python train.py --train_examples=195000 --rotation_deg=10 --norm="groupnorm" --channel_attention="eca" --blocks_per_level=3 --upsampling="transposed_conv" --loss="mse" --muon_scale="match_rms_adamw" --nesterov=true --steps=8000 --warmup_steps=400 --weight_decay=0.03
Rows from block 2 of a small model that predicts nearness at each pixel, named by matrix and row number. Rows with one number belong to one channel. Each number is 128 + 32 x the weight over its row's rms, rounded and kept within 0 to 255. All counts start at 0.
After each channel's rows are labels from the 100 images, of 14976, where the channel reaches its highest value: "responds to" is what is common among them. Only what is clearly more common there than usual is listed. The data: rendered scenes of coloured solids on a plain floor. In brackets: how many of the 100.
# convs0: first 3x3 conv (model.enc.0.2.convs.0.weight, 64x64x3x3, standardized in use, each kernel summed), inputs 0-63
# convs1: second 3x3 conv (model.enc.0.2.convs.1.weight, 64x64x3x3, standardized in use, transposed, each kernel summed), outputs 0-63

convs0.17 [121 105 124 168  90 163 156 105  97 124 131 132 134 130 167 126 138 150 149 114 134 172 129 138 153 155 118 192 136  99  86  51 100  62  77 137 169 196 156 126  87 157 111 111 114 109 154 140 136 185  57 132 111  81 136 181 133 120 157 173  92  97 110  96]
convs1.17 [164 140 138  74 237 130  84 120 175 162 135  74 151 125  84  92 117  84 117 151 134 104 138  66 129 116 158  95 144 161 154 152 117 131 186 108 132  60 127 107 174  91  86 144 126 119 129 140 172  82 143 134 170 142 115 107 134 144 144 120 126 151 138  81]
responds to: count: one (58)

convs0.14 [200  97 136   9  82 126 136 131 148 122 108 194 169 148 129 133 157 106 126 164 148 106 112 213 150  97 141 145 114 159 111 190 113 120  87 125 123 162 120  60 134 123  95 124 129 109  98 141 134 124  66 149 117 138 146 146 123 121 110 159 121 130 109 122]
convs1.14 [ 38 133  65 155 146 116 143 141 141  57 153  45 122 115 107  85 132 160 119  98  75 142 151 129 132 142  66 102 117 100 154  91 136 110 127 158  94 128 160 202 114 115 170 113 109 177 155 111 145 129 119 110 119 116  95 101 149 137 158 102 132 170 112  91]
responds to: count: one (55); capsule (54); largest object: capsule (32)

convs0.58 [125  64 161 112 150 148 140 131 102  91 137 135 162 125  85 160 191  95 160  76 184  76  75 115 184 115 130 134 131 151 142 156 155 108 134  82 120  63 135 111 133 167 160 155 127 128 120  73 168 131 137 178 108 101  64 151 122 154 169 141 107  83 107 151]
convs1.58 [170 150  92 134 202  89 154 105 161 177 124  95 150  73 143 158 135 172 169 162 112 111 138 120  87 134 153 164 147 166 123  89 125 180 173 148 161 214 100 159 127 149  76 139 152  78 142 134 101 149 110 135 103 185 124 104 100 158 114 166 142 133 149 126]
responds to: count: one (68)

convs0.50 [110 113 133 147  95 139 155 138 118 109 170  84 171  76 170 164 144 124 168 129  48 108 145 182 192 145 143 182 157  71 121 153 106  78 102 140  75  69 154 147 157 120 126 166 142 105 127 134 138 176 127  57 109 126 140 118 101  95 101 158 107 116 125 150]
convs1.50 [155 145  87  99 109 167 148 136 205 133  81 141  87 158 119 144 113  99  88 137  97 148 143 112 155  67 167 101 100 155 106 129 158 141 210 117 157 127  96 136 189 166  93 147  90 129 112 147 178  98 163 159 161 133 104 182 177 147 121 136 130 147 182 117]
responds to: count: one (61)

convs0.23 [ 63 108 111 191  92 106 106 111 128 111 111 132 104 117  88 112 105 153 151 112  68 136 122 130 161 124 168 145 135 109 129  63  63 121  83 124 189 137 173 117 169 181 119 157 177 168 180 122 162 157 162 180 119 144 101 124 140 105 139 149 120 103 140  62]
convs1.23 [158 180 119 123 139 166 106  87 121 136 181 115 160 117 136 120 133 168  97 200 189 165 169  85 138 125 119 139 134  94 141 150 176 131 168  91 166 137 100 142 120 114 133  85 115 107 119 148 139  59  86  99 125 133 108 153  97 166 136  96  45 120 141 197]
responds to: count: one (48); spring (30)

convs0.34 [111  83 109 181  99 181  70 108 116  66 120 118 102 128  97 164 151 143 115 126 121  67 146  60 146 155 141 142 141 182 127 162 130 204  72 152  70  84 123 166 155 162 139 115 175 100 124 172 189  93 134 118 131 131 142 132 139 126 143 116 101 132 113 135]
convs1.34 [ 73 146 102 167 138 101 132 116 197 143 199 119 140 104 138 121  97 143 111 102 151  90 106 124 108 178 111 110 140 102 113 123 157 138 123 198 133 119 118 135 139  87 125 139 139 186 115  47  61 134 114  67 112 123 147 137 112 163  91 179 166  89  94  83]
responds to: count: one (52)

convs0.59 [124  98  96 136 157 162 134 119 154  77 147 108 107  87 119 173 142  88 160 142 149 131 112 155 113 148 182 129 193 129 106  87  70  78 192 155 105  99  57 150 138 101 120  66 156  84 130 143 122 101 130 192 173 122 163 161 127 107 135 177 119  97 143 116]
convs1.59 [141 117 146 118  93 113 122 156 153 127 119 150 145 181 126  96 158 123 100  94 167 142 177 169 109 129 155 151  74 115 195 170 141  99  85 122 119  75 174 156 147 177  47 155  95 133  79 128 171 197 123 121 111  82 116 140 157  92 121 137 105 161 174 114]
responds to: count: one (57); light from behind the scene (55)

convs0.35 [154 135 145  76 126 131 196 145 117 138 156 111 103 119  93 135 110 112 117 126 145 167 121 208 148 155 153 145 165  52 149 105  52 126 130 158  87 100 103 164  92 104 143 105 213 160  77 118 150  82 142  92  88 130 184  97 141 131 132 128 136 121 121 123]
convs1.35 [116  78 110  84 145 106 111  66 139 128 132 112 117 200 175 125 130 103 174 113 138 119 142 147 145  84 105 129  84 146 102 132 175 164 141  87 147 118 108 108 152 112 186 153  70  38 130 167 172 158 161 153 158 115 137 170 115  87 129  85 119  86 148 105]
responds to: count: one (54)

convs0.39 [104  86 150 110 120 135 125 133  90 108 127  99 129 130 179 170 167  70  94 133 118 146 126 102 179 138 210 126 157  69 139 130  82 148 140  83 131 120 120 194 128  87 180 107 111  88 120 101 134 106 179 192 161 102 152 103 191 100 141 139 130  88 106 131]
convs1.39 [118 106  89 106 134 157  99  69 158 145 103  86 142  92  87  86 123 181 212 135 119  99 137 144 103 136 129  92  87 156 156 137 171  97 156 108  99  60 151 124 142 147  99 159 135 152 137 166 142 123 129 113 170 138 168 153  39 126 167 112 109 168  96  96]
responds to: spring (79); largest object: spring (35)

convs0.33 [134 100 168 111 113 164  96 126 115  99 171 103 168  34  85 140 132 113 132 147 119  84  64 187 152 120 149 133 146  51 151 112  51  83 149 162 151 128 138 159 115 139 131 126 135 119 175  95 171 131 146 123 158 166 118 161 151  76 128 134 109 153 164 127]
convs1.33 [132 102 118 119  88 101  92 160 135 131  98 193  59 193 184 134 155 105  74 137 173 146 119 156 132 151 143 129 200 151 121 157 136  75 154 149  99 108 206 146 139  97 126 123 124 139 104 165  81 159 131  82 150 109 155 129 134 114 117 117  96  73  85 119]
responds to: count: one (50)

convs0.42 [187  94 151 122  96 191 153 140 120  63  94  86 133 112 124 166 127  92 161  99 136  79 124 128 143 138 158 119 161 144  80 132  89 197 171 117  61 125 162 157 160 114  94  98 123  86 189 114 160 122 140 130 160 194 134 158  94 113 100 107 101 110 139 121]
convs1.42 [103 117 103 125  99 128 132 145 185 179 206 209 143 114 160 107  73 102 106 118  82  90 109 104 158 128 127 115 105 113  54 144 118  99 133 159 140 136 158 153 177 145 155  83 110 183 180 156  94 124 139 175 124  99 149 142 162 173 144 114 153 107 102 128]
responds to: count: one (56)

convs0.15 [140 128  88  56 142 157 165 113 155 152 117 150 174 112 168 129 159  83 120 127 205  76  51 128 152 107 149 144 140 116 171 188  79  30 177 107  97 132 116 161 121 117 131 157 114 122 113 112 124 153 128 147 159 135 142 111 101 118 122 158  94 135 100 119]
convs1.15 [126 122 106 142 189 110 134 124  64 154 120  94  83  89  77 118 112  68 148 106 132 159 123 183 125 120 134 141 101 147 132 126 147 112 118  77 103  65 143 128 126 187 157 128 120  83 125 101 146 182 129 155  69 184 116 123 139 158 122 113 210 181 131 168]
responds to: light from behind the scene (60); count: one (46)

convs0.43 [143 126 157 148 123 182 143 179 100 132 146 113  95 159 152 117 127 130 100 219 147 107 155 112 103 135 148 165 177 169 124 133  83 183 117 116 111  13 130 152 134  85 140 119 164  94 116 101 106 104 194 127 113 105 105  86 102 141 100 140 113  91 122 116]
convs1.43 [110 122 132 144 161 131 131  95 206 112 134 170 104  65 156 152 118  71 108 104  82  95  99 105 147 105 140  68 115  68 122  83 156 125 154 172 133 190 167 154 171 145  98 156 100 139 129 186 135 120 130 155 147 137 148 123 156 165 143 111 173 186  94 158]
responds to: count: one (72)

convs0.22 [117  94 126  96 107 171 126 159 111 149 170  96 102  99 136 158 141 110 123 146 121 147  91 129 168 144 123 176 158 115 123 139 115 126 126  84 103 150  82 139 127 136 162 133 169  83 125 114 193 138  29 161 126 213 143 144 124  70 186 145  88  76 109 101]
convs1.22 [149 155  55  73  98 118 119  65 138 118 140 143 154 127  69 129 117 171 103  97 120  61 126  86 115 159 137 103 122 144 107 118 162 105  87 116  95  40 170 131 133 168  94 124 133 114  75 120 101 143 151 113 130 125 114 186 124 153  84  99 112 172  86  94]
responds to: count: one (50); capsule (32)

convs0.25 [104  95  98 180 128  69 118 128 124 149 135  84 128 179 146 150 137 151 155 180 122 158 125 101 191 171 141 150 107  38 113  68  79 164  54 111 135 109 135  89  92 148 163 180 151 158 136 149 123 100 107 136 170 123 160 131 128 137 101 106 109 128 155 102]
convs1.25 [ 97 156 102 104  60  88 113 114  99 158 199 151 108 105 122 122 171 130 160 135 233 122 139 124 151 155 129 146 199 129 101 146 164 139 111 131 168 201  99 174 163 103 110  60 174 118 134  88 140 128 140 138  92 119 122 137 128 136 158 104 127 126 134 138]
responds to: count: one (58); light from the right (51)

convs0.16 [222 111 124 174 138 145 160 177 151 101 137 104 134 166 170 149 126 112  94 133  94 124 126  59 129 111 138 106  99  28 120  85 114 148 114  98 184  41 116 149 156 170 117 149 159 107 124 130 126 112 176 111 121  97 125 117 145 157 127 108 139 121 124 161]
convs1.16 [126 112 146  83 194 109 135 120 139 154 169 155  91 135  79 101 116 164 126 160 156 170 136  88 101 144 104  69 119 128 137 165 108 107 133 142  53  68 109 193 153  65 119  72  91  90 150 124 101 105 112 104  59 143 144 127 154  91 125 143 155 105 127 135]
responds to: count: one (62)

convs0.26 [184 106 154 143 120 150 144 170 169 124 128 127 134 134 167  92 136  94 133 133  96 133 146  80 103  96 120 140 137  22 114  34 139  99 133 152 240  92 113 153 142 169  98 147 126 115 130 155 131 115 150 144 128 113 120 140  93  98 114  93 126 146 159 150]
convs1.26 [147 107 107  95 163 117 109 116 107 140 160 119 193 115 125 164  85 154  91 186 198 148 127 121 132 169 110  39 141 125 121 178 141 118 137 131  98  99 159 138 151 114 123  74 110 123 153 118 114  99 122 111  45 157 148 122 167 153 150 161 140  74  60 120]
responds to: count: one (77)

convs0.61 [162 137 175 104 102  95 100 127 153 108 182 106 139  79  93 155 158 140 169 148 109  78  81 124 161 141 129 150 105 110 166  79 110 119  93 100 171 128  90 148 101 120 124 132 197  71 159 198 115  72 114 166 165 121  97 142 107 179 132 119 106 151 174 102]
convs1.61 [165  68 152 173 130 162 165 149 130 144  85 161 107 187 194 148 122 112  81 129 142 164 146 162 155 113 119  81 152 146 128 178 135 131 168 151 129  98 137 138 119 171 105 160  60 152  58  65 147 124 139 105 135 119 178 158 153  92 118 146  92 164 111 108]
responds to: count: one (47); spring (28)

convs0.13 [202  92 173   0 112 160 109  97 155 136 102  93 127 132 143 119  98 113 117 154 116 121 116 148 129 143 148 135  96 123 117 194 115 102 123  95 175 103 124 124 110 173 121 133 124 123  75 155 107 101 140 154 116 168 146 160 144 122 158 166 162 109 128 133]
convs1.13 [108 142 123 111 102  90 103 160 105  60 171 163  68 134 117 119 177 147 139 117 125  88 153 129 167 129 151 156 125 119 151  90 135  98  59 175 132 150 197  96 159 142 166 132 157 122 141 127 169  96  59 135 149  85  99  92 103 120 100  82  76 170 155 130]
responds to: count: one (62)

convs0.6 [228  62 154  42 148 147 136 125  87 108 102  72 124 113 104  99  81 118 125 164 115 114 127 155 107 145 139 137 136 117 128 142 132 176 108 148 216  92 153 182 156 122 107 119  87 111  90 110 128 127 189 138 132 120 125 127 152 128 113 140 137 129 119 180]
convs1.6 [123 179 118 128  87 141 114 147 120  71 108 121 135 110 166  98 134 123 155  80 106  72  87 104 166  91 142 194 123 112 128  71 136 134 110 132 130 176  88  16 119 142 150 171 185 113  68 132 102 115 114 108 161 111 107 143  93 118 141 112 124  85 123 145]
responds to: count: one (63)

convs0.11 [176 111 108  42  91 106 115 184 136 107 127 149 133 151 140 145 117  97 131 142  90  98  68 175 153 102 150 141 175  75 140 175 133 163  89 169 145 126  98 176 164 167 148 177 109 103 134  81 142  84  91  91 140 165 106 159  88 138 104 157 129 122  98 146]
convs1.11 [126 139  70 194  96 137 169 132 105 184 110  95 129  92 116 139 134 141 148 157 151 119 118 102 152 123 186 160 123 137 137 126 109 102  87 101 115 120 135  63  65  78 109 141 150 129  91 153 106 179 122 148 152 140  51  36 141 151 118 106 141 168 127 161]
responds to: count: one (59)

convs0.2 [186 127  82  34 131 127 143 159 150 150 147 115 109 132 124 178 131 154  98 105 148 124 109 173 149 116  85 152 122  87 137 213 173  57  79 117 129 131 114  64 122 185 103 171 118  93 147 115 140 124 145  72 121 126 135 139 122 158 140 129 140  97 125 164]
convs1.2 [100 161 107 144  95 153 151 138  92 104 116 138 148 127 111 155 193 117 105 100 118  80 147  71  93 145 159 156 141 160 137  95  75 128 128 116 147  93  91 122 128  75 133 126 140 159  83 147 102 132  29  90 171 122  73 101 107 105  92  99  85 134 187  88]
responds to: count: one (64); capsule (32)